{"arch": "convnext_v2", "image_size": 64, "horizontal_flip": false, "norm": "rmsnorm", "inner_norm": false, "patch_size": [4, 4], "widths": [96, 192], "optimizer": "adamw", "steps": 16500, "batch_size": 256, "epochs": 46.7, "final_lr_fraction": 0.01}
Rows from block 4 of a small segmentation model, named by matrix and row number. Rows with one number belong to one neuron. Each number is 500 + 50 x the weight over its row's rms, rounded and kept within 0 to 999. All counts start at 0. Numbers have three digits each. After the name is the row's rms in percent of the matrix's.
After each neuron's rows are labels from the 100 images, of 14848, where the neuron reaches its highest value: "peak on" is the class under the peak. Only what is clearly more common there than usual is listed. The data: larger renderings of crowded toy scenes.
# fc1: MLP up (model.blocks.4.mlp.fc1.weight, 1152x192), inputs 96-143
# fc2: MLP down (model.blocks.4.mlp.fc2.weight, 192x1152, transposed), outputs 96-143

fc1.488 103:418370485482487509518528442476472435529519420448471496529515475433489449495499490493522580414455509508484421467421473534430468571460532452460483
fc2.488 104:504536435462471460461499486472531537517583463505518566439530496559584441506546582456475401460505558560536491578537430418485515516536511530510557
peak on: candle

fc1.248 098:518465478489538487469462543460527507462517542503495542571428541478458547477477434477480557508431522467518436519504518539560441446442492427528555
fc2.248 101:481441524438561521470542520477516472517502576471593495523457647525517507379542489522445477418592489576503458374493574510508424432527506416495520
peak on: airplane

fc1.49 099:525557447364483404451580484424488496447488547484542493505511522435586523454475540593501467499462485576537504439489468501504474492441441422559436
fc2.49 100:484492494451507554480494465509469496461485514355476538477517430499569436532401499545461524530500476514503516499500487586459322539530530491491476
peak on: flower

fc1.560 096:533576506488592478531450503459407554489505427579446536494506472567452561455523398483491483488431538570535481537492491545479473520435435349511522
fc2.560 100:512512534493565593457410510527439439528510554551452536416449503489490497560492518516504543645523552493401544547492608478491547512564442396606586
peak on: pine

fc1.44 095:514420423522553537412494574425487529570466520572559576464486465567511543480396488552459537499476456520561465444442561532465513633499456494511471
fc2.44 097:552574469476517437469515416433464505406550448528472574520586461557499486561421502482595529522448466485494429471498481511528452517495446576496498
peak on: ice cream

fc1.670 096:646487441538514510591463557493475595462437540391535578515496561407510456512412518478503488551464510391457420450475478497449592476571549527523501
fc2.670 099:434469511491478505505431506541364390570546515507500475453449484597498500455548490522488493556420484467530494554465619428415440467414576540503555
peak on: umbrella

fc1.84 101:473519432349537545538468467509483518470387484491592549597492502543456583526515469571507448506464507430576446428479551488519452501435547471533546
fc2.84 106:469469500537487511524540497479436589490511491471500444581409496511486446396467504541529471559542538536521543476524511514554546490595520491516514
peak on: snowman; mushroom

fc1.358 107:556449556420520475577542610493496454512576567490503469500495553420559516501393513545512568468469471551512412499476445539415453518495478452491390
fc2.358 105:600594499437583541560478438446480426468497502576474541587455440571434437432385547568574505498472532538450559503521455541468474535631447380480527
peak on: boat

fc1.405 100:554544409373507445390433453436488399511447494568598500485502507477519526430540514506477483493452503510503451424474512476493454507519466502498499
fc2.405 098:475502544434538532468467558530404406480538509508516477509525477514484550559521510493599512544447511449442515526454564494523500586447504381536457
peak on: tree

fc1.523 091:489434439353543448511456546458488494491490486506510505416482564491488459509569440674488439513475482561543545536506576480542390527501538467523518
fc2.523 098:496491530422640553423497506448569553469507498546545472567453556527552457493450501580452529436513633478533557516549519512463467515513539501482496
peak on: bottle; snowman

fc1.378 105:512590480529604449450504485467558517510523486520491535476522447505464498555422500500547613535419490500638525432459463493477501476485486458544494
fc2.378 098:452476549519511477537452453482483498516473522470492539528532445553642436440536600514439535502572462514519530587478497543542458453438499537519443
peak on: sofa; umbrella

fc1.454 104:443436493439492457514579518443514527437453630427548507417494517501454518496518540493543448444512583534504497372507527617433573632491478495541456
fc2.454 111:527493580439484481576590443544499546558538454556582544552438575494522511539478519519502420473501471439497531490543564449592486525393530462497473
peak on: arch

fc1.601 106:547423469515533511442483402492474475488532494470667478529516548511443456566434582412522486491477498558472540457486553481487508527518450469535526
fc2.601 102:517559619527446517558591527421482447450467475535505523531476461506456475410551507458445518500524531544533475436406568479557494529505481476462558
peak on: airplane; car

fc1.212 103:475549444439593512557440517383463478457581443426536544465442478445643481526531503558486528462537411527460534463477508567493546491409401427531493
fc2.212 102:627550554562535525463409503443483395531455513483531535534413470563565530436541454489534442557458504526499531627479512555431550500414479468482386
peak on: house; umbrella

fc1.500 095:519479464557511579525455507536513463497453478357525525496508491376426531524489612477531493501536423470545555464532494487508600525525550509491484
fc2.500 101:482445451482508505526406501577470446472522463439474495460496540517463437524474535583424463544508518505440517516416485486491495582533471470509521
peak on: tree; barrel

fc1.417 096:442513493561527530443463605511488419562558509398540573424481442513498483477573356597499589501488458570554479562472584561511534508421512494554495
fc2.417 099:565479410466534421547542526425597454541506494536397538485549544544542420462559545530590504497525449540496421495391459413540456544487461536471430
peak on: sofa

fc1.81 102:574507495508491478465575583491515470498440536508530497468495432484642489631384464570547445512404490505516556436476502512557469484450473471562416
fc2.81 105:537511495458479444456483518488489488465552497355531489503526508476529503460479517423551504577462512439461580518446578474479466544501475469512465
peak on: tree

fc1.453 097:452469492570469539518452469494471492495501564581488503590431488532494470537461500469509543534544524607455513497550509484482554548498402472467469
fc2.453 099:514474532512518449420412541500571535470536590506556512528461506508454490540410534520494391541521511492535619507533517528433600567512496497508568
peak on: car

fc1.161 097:529515359515507566437558501461532578576438532458493536505552516528481591438510418587474470550445491535579558558470569539516540592451599523495573
fc2.161 098:467519469550577580506480462490518444419477556540496468510383515506504510472534506480463500551472513471570535413467461533565534455539504439498558
peak on: bottle

fc1.306 104:472545552514510409448534606502465453531507539481586553467506474429456493474496475502505638509452460499589488543420463561512556425399559413558509
fc2.306 102:599470543536538592455490478534576515422559443478538546536463490488556516466440556463502498537600486484479588452355509447486474522453522502481470
peak on: sofa

fc1.105 093:546353421529510476489515585548513509428457474542542569502571522551508453387566657545519567515544389555478567512530511557499461461466580486489474
fc2.105 093:546515471483530593507376516467432484466549526471540495456560427451465452519529453522492519568492550571570486536593517478559489443500461540533623
peak on: ice cream; tree

fc1.613 095:545427532437470497596499551538537526477526514514489479521526432437489488529550480440551526516426491497431449466541573545552482390515492426517541
fc2.613 100:510517445447598492481546459406514586391492512480617554515535625484537573555399549424512570514444465538594479538571470521542522470508452486486536
peak on: teapot

fc1.2 104:449417480458551558549476450534455513389459467431500429463605563460523593487539442510551540553575467509455493528475461572518465455376460424619456
fc2.2 102:517506540538496526608449470436525467521482529551576380559473540531548573555475430606530427406532514418408513604462515480493436550480378549525594
peak on: arch

fc1.78 096:457554464522525490459545522592500463467469441472530608484499395457390497550562644467510600518599438504441531493517511470434541449472415450497496
fc2.78 094:463530454537421664433489511535487514432522516488543525547485466428531517587549429475412498421486505347540513482471547554599427555497482483426540
peak on: house

fc1.40 102:554432590572502413403518565494557584494549514501516471505489516545571529486437531494581474520477440534556470501543559518539432497514466484527478
fc2.40 098:538433549423482409400525459507436463545591464563590419444560573552503496459538534518524559510434480597576472551426536480466561528504616507443502
peak on: tree

fc1.53 100:542513500429577509613428377560543493411463473524507525505468498381525472517513505477499470547464473492455479512482592465477474473500543457565449
fc2.53 097:529526556524536512419420509531373462451548479430562547513465541512529502390476524393492503490490431537583577522490540571538506530481570483442435
peak on: mug

fc1.169 103:484529437489494551507462548572571515531482484511489445471618548472484542456448529545506443489507479556507614432499475535553535592420506538509558
fc2.169 109:450516457447484429503511573486451616480440500473427495498554450425506486491376519602530581526440456577448493509543458523481440583530552518478406
peak on: pine

fc1.114 093:441544515517451547528530496476445478499524469525552497586547494483520453567477486485506525512459589431584498482542512555474528481520510547456377
fc2.114 090:564494553460450457556512545580555513534474474520527514506574451439467476430442542464474491449476551422519428502444496571448479500545525530499537
peak on: airplane

fc1.55 105:551447427271490495570478474482549507529453437480503456469468633469470450450501453561506398428493476499526502445541495522364490489482529470536460
fc2.55 105:535456513488483425456581464479504513408480603457519534515519454526494521453452432597556465580478547535492546460513544432504427497505518406523413
peak on: snowman

fc1.21 106:501496406486619446455454545543554496367541515432484569505512503494519506473387563532484546581398485650567485510438493511526542470487485403444500
fc2.21 104:541544389412500553550457498494517535508488510524475509534552468456609529492526469518525613567425557466570452520482458486509507450458623491493467
peak on: umbrella

fc1.70 106:518549383328560392496395515512502477486565490487540501450490487593532486546488528529476491527421473460601448455512527577451531494463457430526457
fc2.70 107:553495491507566562525430453546415493507467499536548454556452497462457386506504452582456452524519488475449504490479594537443518440493492523543517
peak on: snowman

fc1.754 100:378541498538587473533511509530457486573410487488536498465414566573461507573538537584502400544466416506512485435482557487433426520458446527509493
fc2.754 100:536535532505498550526494520521442501512491446436542600558418544532523542514463525501454425498494452482560528527490493497490434508428472415422516
peak on: robot

fc1.544 100:522472417508483503483469562453574498487505450575478524521502539579602537488568570443509563550557511524414591443507473491466509572470490544506472
fc2.544 100:579415515513504491467520483485521421446437532446533452522444493475517555515563394542457507520532521571560494472545492464493498521548480451504459
peak on: house

fc1.195 091:479457537519536419547450422527606467451556450392456502518652543426492495506578506483531443432593500567472481523528532634617516477442431520507477
fc2.195 100:559543562545523526410499476524503529461504485496445531549447478547565506552581517497519531500570567540477572565505513453454443507488552575524483
peak on: pine

fc1.591 104:524488370447483510520628541463427513530368500490519592540470477408545529482428438532473549446511505415516456515498446523468624573483564476479534
fc2.591 103:505480504488502464437602482468481531509470413424493515578489531490482440493419558523568366566562515484461529554521471558458510525476492511509460
peak on: boat

fc1.255 097:508504507460542477511507518561475560416527477469494528459485654465416439650410607416521387559496480474517491471532482439515476524629497521528469
fc2.255 096:511499592409553469589528567502520475493493541416562461521557425506521527517553454440444443484486563477532491504493473590535438481467462466461499
peak on: candle

fc1.128 096:482529535474517501547533687516543550532499472546634520500553455514532552489408547605504497469416480449576454475391533542562544533537528437483361
fc2.128 097:497561603491472548528515383430556536500482494463492599473588508491472450492410469427572587513494525379490539476447553456460483441568497491468551
peak on: arch

fc1.364 099:480512455464454353539419517447516569533495511505504535464420467555462538474460468472506578431468454560523467536488446540482606508527509542494481
fc2.364 103:528461546484424619509551452527481512470483486525530426522500630436460519514518503474522471529538526506428565489561488448510518516452420527515536
peak on: mushroom

fc1.136 103:509498521456467526578563500457533488484464553534517535426502511504499482505548578546531434597507496596471525569488496503470577526484546470466492
fc2.136 101:510447544411450536524501556474481477482481476426539416514372547455465507444446440501438522505534504522468522435592535461626550588553471444518386
peak on: barrel

fc1.329 102:497490508559603501524548514476471497491637519523460477434526529610453424435331458453461556483511485451552472502543535499460517480547467495451427
fc2.329 104:486475456584545538461452550476537484492500550509464483535525534468569502474498530449509527405548603466518514463476508521501468551579498507467508
peak on: boat

fc1.744 105:532572482537485520446433514485492519475503561434563562484522541507557516459461537435497521561494441526506511535482391461568481499539472513505486
fc2.744 100:362560467498472437573519538447439553524453540457494461552513498486566553395449537537418463476522493618469496449551428500405486485613505509588490
peak on: barrel

fc1.461 095:509496451496457408456510463437454415425491467525579503460447502560503483505499499560542516503408545485602503511471531416444494429427491441502381
fc2.461 105:489383550430531468545591510512467454449486519487461529455487482518456467476454497435486492503522528409465510474522521600533560433500549478442516
peak on: barrel

fc1.218 103:528530459478575349411527496501573558496511561495471537482504556565465525514454565499550471462459518491533506345477532504468521492508425480507416
fc2.218 103:530558594429469542496455542484521502491441483395547502428552530495549369434508360503459529584458448570535527512400486446426431531460483563469547
peak on: umbrella; sofa

fc1.239 105:607489455467515476565535508546574519541445573572511520461538488539495497507427534501518466499491461547531536398499541444438567438418494461510479
fc2.239 105:491487563499472568463488564420451531424488454496587476526502492442532503476455501539530477455500511488556540452444520445445531479384495531493538
peak on: sofa

fc1.220 102:467545521503526499465462471469449535498484523446549512377502527456477503434481570515537506579438457512454461414562529527440537442432512504487537
fc2.220 104:520532557470537507514501449472492395634470539563452430476495444558479456547509556555464477494427488404501479425490515545527470469534517526510432
peak on: mushroom

fc1.200 104:521426496547523475357525506522576582518467454525522563471489525483553448430427466394505527450488488393549562577425572555450536572512558459476490
fc2.200 100:526536431500471466508428521571490510438500426506417517485504532450541481422413528543533519529434511432469571561514574454511446514543454555580569
peak on: flower

fc1.231 109:584453448556425490485486533465487543446499521534633545523414459456473481432562564514477489542468496473498640421476460433435556464435462579539432
fc2.231 107:521471565567540554491512431493426462543513498521471535507499373474532458536551499523517554535532505496500488573406538564503453489488538476495477
peak on: arch; table

fc1.365 100:444527498569520476493329507470470435494474398525576472516443469472472569585545514474511453398582482575475512524520469555502481531482394640468546
fc2.365 103:504542460437516532542467520614464444477539543527558508512521486503506407473449504529492503417547438499452560488562560514470503473480482533441478
peak on: car

fc1.42 113:487509437453457504525497451482470510527572564468523457406549472493496438500456531458491499525474473431491526422555595483482472482482403454514452
fc2.42 108:457575647545542481561483445489520503530502480484505465564448586492515467570433607451554477524538446537545551572587552596552471460511515442552448
peak on: pine; candle

fc1.700 101:508472474483433529387558519449582556506494481560564413536466529558495430462464544497593483433457510379594530493476543557527543568583511474477471
fc2.700 099:481473475484539455462538462493516519535583346553537496424494512483570457514430504438532497555408490538453512515553502530524439516440521510468532
peak on: flower

fc1.690 111:475437503462405474491465392396439473567569507486515490419502576441466477498515531494524417498563476493476465476535551479483485540469468493548507
fc2.690 104:485524406483572462498418534492423500522469463469460487574470489508538547482495578495504500465530500471449519511546562610649507547502550393421609
peak on: ladder

fc1.352 101:518481444464542535518530437473474544538493463525510544432510529512553522404438490443515533534493491472527489474565415562509469340462433445470494
fc2.352 101:575447493476575587571456533465492429501523571493394405520518489482501392512461536547449452485488481558491485461504561609349501517478435455534494
peak on: bottle; flower

fc1.518 098:497501454451526493514554506523525476506438507493475472468499560483510622410537515481517544472460433539532396454534527528522510480633509378515506
fc2.518 097:518422564420461503505561516478476532477460528446614464536498493456549568510471506416601523512476514508569538543562499471440368518561460565476437
peak on: teapot

fc1.130 100:521528479380544559477595552505464461537500471436533458468491515551492509525496538522513399425472478508454569413595451558429523601518482389510436
fc2.130 097:495561588403510578549498558432528548514431466530564483579397545513486527379477520485447498554552433565545418523548528497502513432490500493511542
peak on: rocket

fc1.746 112:523563431473528390448473432392427460516570479529517523538519465525523456523533507455500568399504420517479610521517507496500536447473531473531463
fc2.746 104:473566434498512579528536461554568451538389553452525491443504505424546535566587557477511516438504499538567539510512447501490533535471602567505460
peak on: car

fc1.440 100:502534423454492539603527580472513511540503546475536499528574550498498504513519464590542498495465470483512505443487426416512514533579554539532556
fc2.440 098:502461485471549572416503549501484569544442529593529593560478504476483437528434576495526518452472517492513617445440500544508555467495556475437573
peak on: candle

fc1.376 100:536575439487610488496497546442562513416531460492478518486471467457551523521372411539452524547448509480477477489458538461462497459434591464643439
fc2.376 099:539527514483441481553508563490530486592422475525457524523442437438545505471538527519525495542558571498502474502536593484427475469448486432409470
peak on: house

fc1.485 099:540505396541445445526563468465443558521448574501457450512454413371524539490528464501476525537467512454460507513458547543511409505434491432513465
fc2.485 097:517517565587502526563475512471483445516478432455497549445512471482458422558453475447470531534471501493486526489527483503435355519532534376507521
peak on: robot

fc1.627 103:471505460490549437371477504477461467365487525431492458504500517525555514434433521438524461499481457576507596535514470583467453459462435493525448
fc2.627 100:482518518452564450575434510497485490504454542526493512489450403587498507505551512474478509525470519526476478508452524453443523491596506528540490
peak on: pine

fc1.341 099:522520508514559518573497627479483547472475548480582462443492580468428442500469588566557423484521537611507594423468554488519526471525464504437506
fc2.341 100:460457484505525503483519476482475563469551460558553630628376519464454580477358497489540532515491483564498449504562478535532480445491458434482533
peak on: house

fc1.480 103:536551459470525510404431522500542520488516566459578579525511527546577467591437546568544410437460485535573475392452475575428465510389534471526387
fc2.480 102:478472575463525540543498586415496587462519458426518583480528568482587502538511448500483593578494554472615510461459550480536519550527516524463480
peak on: mug

fc1.462 111:507438532517547488520568553502594481548549558482585511590379561521453566575482481536500513568485498485526473522534445545567534564521434529369489
fc2.462 099:573461547492465457571614425498482500481448507438523480560423546498408448495500465528520525463576467504481486486364516412490437478495460525528480
peak on: car

fc1.287 106:512549506554508567501603593477428464545453527525583486424438443500499483470475480519498546549524498464570443491505560420467497489488536466514515
fc2.287 103:564472569595530521381460460536494588510531380461464500595513471468460508450480580506517387482525542484505499552385526448540459527504527474496581
peak on: house; sofa

fc1.668 107:502431499515477458534433528498482535497577563531565468518516435481503430502470510456514464509457458493487392537404553501524551555579503473425509
fc2.668 106:521444533367467504561550402577444514541490450390601434564503412521517609499493623484533484554556449506530438590367555592521509511478512533511486
peak on: arch

fc1.730 104:522447507442507492479568476467428467441549531491508470541454543439503458502370467493474459440448495458562456487538472521553443559491499411482540
fc2.730 103:490548585474554473511542548452532481515520567502560508645488517585496473500480564487483520499501451544486539495466573531461444526565526450470466
peak on: airplane

fc1.346 095:458529535429523421403481478515529434491560484424589582501420492675554447457498468485536482468456508521573540488474502604442540548478471598514489
fc2.346 098:507516563427495474539485449474423512413470489437531552477485532520455427516476492479490436431535480439465534477509506551460583394464482483504510
peak on: pine

fc1.64 102:434459483500513610482480449533474515535513536547472474480477484532484542526413414652500508443467466493534459386528488493509452456540557474481476
fc2.64 102:453551591527543506462454555526616528483499545546469534547518482640528506499443531400484531492554571519471496512473392426557451474487522499417477
peak on: boat

fc1.77 100:499521496519423548558545488510536509527413460433541524467589494473569522495526438476492508465454435471537498559453475592432507595376418516550570
fc2.77 102:502597487538558471594472512472525455484453483467552508465442451445529546474493460469548493533493518478461533484515462453424461622432437496511478
peak on: mug; arch

fc1.160 107:472516508472539441536464610427490582470427411566487486524515635439416481565434461494581427473526520500543502439456484506482437486617441443482469
fc2.160 102:590583586457534511482518447521497469476564492519560565479407623505388512529428578459531491423508572460464501467518571469458513436516507448512560
peak on: trophy

fc1.478 097:611443502526440518474446594509497634538529483508486511523499466473520484466429456548536383606451515522511425460550518496513441540489457496536489
fc2.478 098:447483567445571423492560440547426529499607472535441567520588607553530468555507439442562563508426499530465447483509558533585469518472491461495544
peak on: tree

fc1.482 104:540416552489551449459521498532576439462578465481525499522491431444490531570492550475509558587538395496478454465501459545539508474489520394509535
fc2.482 101:566551520522496537536398566445550420439445501412502553500442487501467388525371524470377449581480566513458572527474538480431504579451537426443506
peak on: car

fc1.460 093:490491448527513568513474572480444454453449528479521546491500455499484516530512626504507519437541490612536600480484484448426560564484553463553455
fc2.460 099:485475540502436485500531523563418508469535493346475523539542574489490452539407466620434480549526437491506567420473469542567452508554531493493508
peak on: sofa; house

fc1.184 103:431469420440522520613490470485515600473522389408461526483464594483484504520493454605505498517535501429537480488490537415500460510512486581483526
fc2.184 107:516516440444586518445553509477466458447471597496418483558462529444520490519469492555533462444476531526539541458529499612497527524504430499430509
peak on: candle

fc1.307 101:582350559518539550527457490534526485520440514529475502485441508516482483438553645517554525502534418633520564403469542555473439533468458501446521
fc2.307 101:477482598439460397566482417535545510480598542408576523458568456467601504561534505376565596510470518534517443464435501511506495518463486523407536
peak on: tree

fc1.193 096:592445451533484416458460551467510532485465587472550503487511520459436547488457541488562495619468505597527468463499545479496545545542467567455487
fc2.193 098:517450524475512537413498524503402471441511488503552516472370496439519532490534449469508587531434504644563468517427540424517571428460587548451521
peak on: mushroom; mug

fc1.675 094:417491464490503471412443543471502442499537465460520549574524495429504554526489579470504435527486431464463554475529403559511476440506504534477412
fc2.675 099:569532538458508526496524523523471547522533502429450476473533500575533436510473519515441543460584467607475481471401587585492538491553553562512553
peak on: candle

fc1.706 103:616483531499464469476464511401570477447476479496526526490562551514432532540546550530501532447543471514492463450545516520459384441539428446517518
fc2.706 104:475459505473513496524481555498467559401519453474543456483494461450381504508504588490441553513535505502520512440496540452520451510514510410529543
peak on: bottle; car

fc1.556 107:469451525546610528482494462461481559417485570489598538431537514436577424501554628462487498540506443511529485545467498461487540440474503500531469
fc2.556 109:468463570511509523501439592513547547522442432559662463421446460497445637556515504577475469504478466491509517554467447543455477476460525518507494
peak on: trophy

fc1.589 100:451509465451465491536471478503447504415517580461515468378521432438507494404547602497454485612508485527550511590426483499439572536477521533538463
fc2.589 096:474490505565479498485332543475506525537463514511570480512492622502494539484456558505564443455499525404468477546473479410531447483526490505558480
peak on: house

fc1.125 100:500508462520494423456413430522526471494576479493548516471480492514547460513465523415497530461512507430528522503512457562542462425421418499508492
fc2.125 102:530503417470580496521451510565408406483493510495521513567391547496500530476408479441416435512460505519429505445467552541464510444486450407467523
peak on: mug

fc1.411 107:499558388496470617491535449465485455487503563480481397384438505455487536359574481542577476511454501555508494524485528508449537433433501489488524
fc2.411 102:529544485514408509413584499505555517574414485471598463505466584470542493516498527591437505437476489541496490548554499427569423505513530511547563
peak on: tree

fc1.516 099:486559480442518486486492475437451439460473495416548437508473505492554483418459516468480504531530502523473549510474583454420474517457413469560426
fc2.516 100:419483474474483538560475557537472518552488454443501515473440455463532543497541449487381497501476477434427491489450468589474511492540490535437586
peak on: pine

fc1.11 110:482515418540615433447473626495551566457520507480566471488493462512507518452444558499502551521492447471469435521432507525430563529580473500490518
fc2.11 108:553470493474494547502403402493485465529536408504564454482492449540572558511543414539511560571542553537503452551460478574503488426535534445459605
peak on: umbrella

fc1.735 102:460510551407584427440544556401501472474444485572599459466490368467562484458472563513545512465498499586548436484525427497521523414540506490499441
fc2.735 102:552497533537476565560358482540564406590576555495485564535518563499555570479489556469466491587522522505528468510314462552424445457498582552404449
peak on: umbrella

fc1.347 099:535433515481506489447492578452528421457486546507447426507475434556481598481540584513505581366536551497472403492517488585520440502431540452517517
fc2.347 097:556587413426469447530619527527532576473519547548587496530612450513456441546560511507461522461512501477457441550649525560503450485452480524595522
peak on: rocket

fc1.148 104:516538554421509460446550476467423624377447423462489494415523482451462532521449471554517583526537520546564533522488586500404584490490441541541406
fc2.148 101:495552426475477507564551451391470385512544539489554485440495465483480531528519472462532476531430474486539524510451596468495464415531550557593573
peak on: mushroom

fc1.628 100:442569476525531520469633513419448511406442463526534496496532513499535533481430476532501503466517489476511535570492567511471568508467368432466518
fc2.628 099:553466517458526528405507507444559513507462523406508485463471524397548520527501469581457438539562495426482488517472481516426566427426510525470572
peak on: sofa

fc1.310 105:498433511457464503441516553488455461451526518527507487526527485445485477676478520524515438501518496426597491422514563547515433551488546430471511
fc2.310 099:572481466486547432440422420465488500430532520528513534481507430511496428420557624509483576544497524499554393470577499529467457537576583537481552
peak on: flower

fc1.256 098:537465456436517541522544470471575499487457511536543572506534610415499537497456494497561500560586477573404492505530477490560431469460506461469518
fc2.256 100:509517474478529555511538488530508430446464543482491466538523535547515430551450510466486400453503488517471554377519524601518348414463493481544532
peak on: flower

fc1.468 101:493537465492557479536474593497594567424516449553595581498526499416503500524508539498493547560481490525487519469510518565430470549539437416477447
fc2.468 101:477417468560486489521505421460511416494433554476521559573531480528582482452506577463440458561476516607503499539520504474484481542439446445506485
peak on: car

fc1.279 097:582493513491487390407433443468526512402540529480552545461518479559582535510437530498536549563569456463550539457508525436569422406457400409440428
fc2.279 102:501414441480478499630453511463419531503471536501560497506558407538493529484463396509544545498481533463430548473503431541528473438543487476517463
peak on: sofa

fc1.617 106:525512481457579520465465515500467505533557525476511525428505421499528493567400474559536565555377526444573409466487469504577532544423505428525459
fc2.617 105:389500500587543510558466508493543381525475502437460575544616444460530489503522508490512566599576538484551488522554484519474521519502479413501472
peak on: mushroom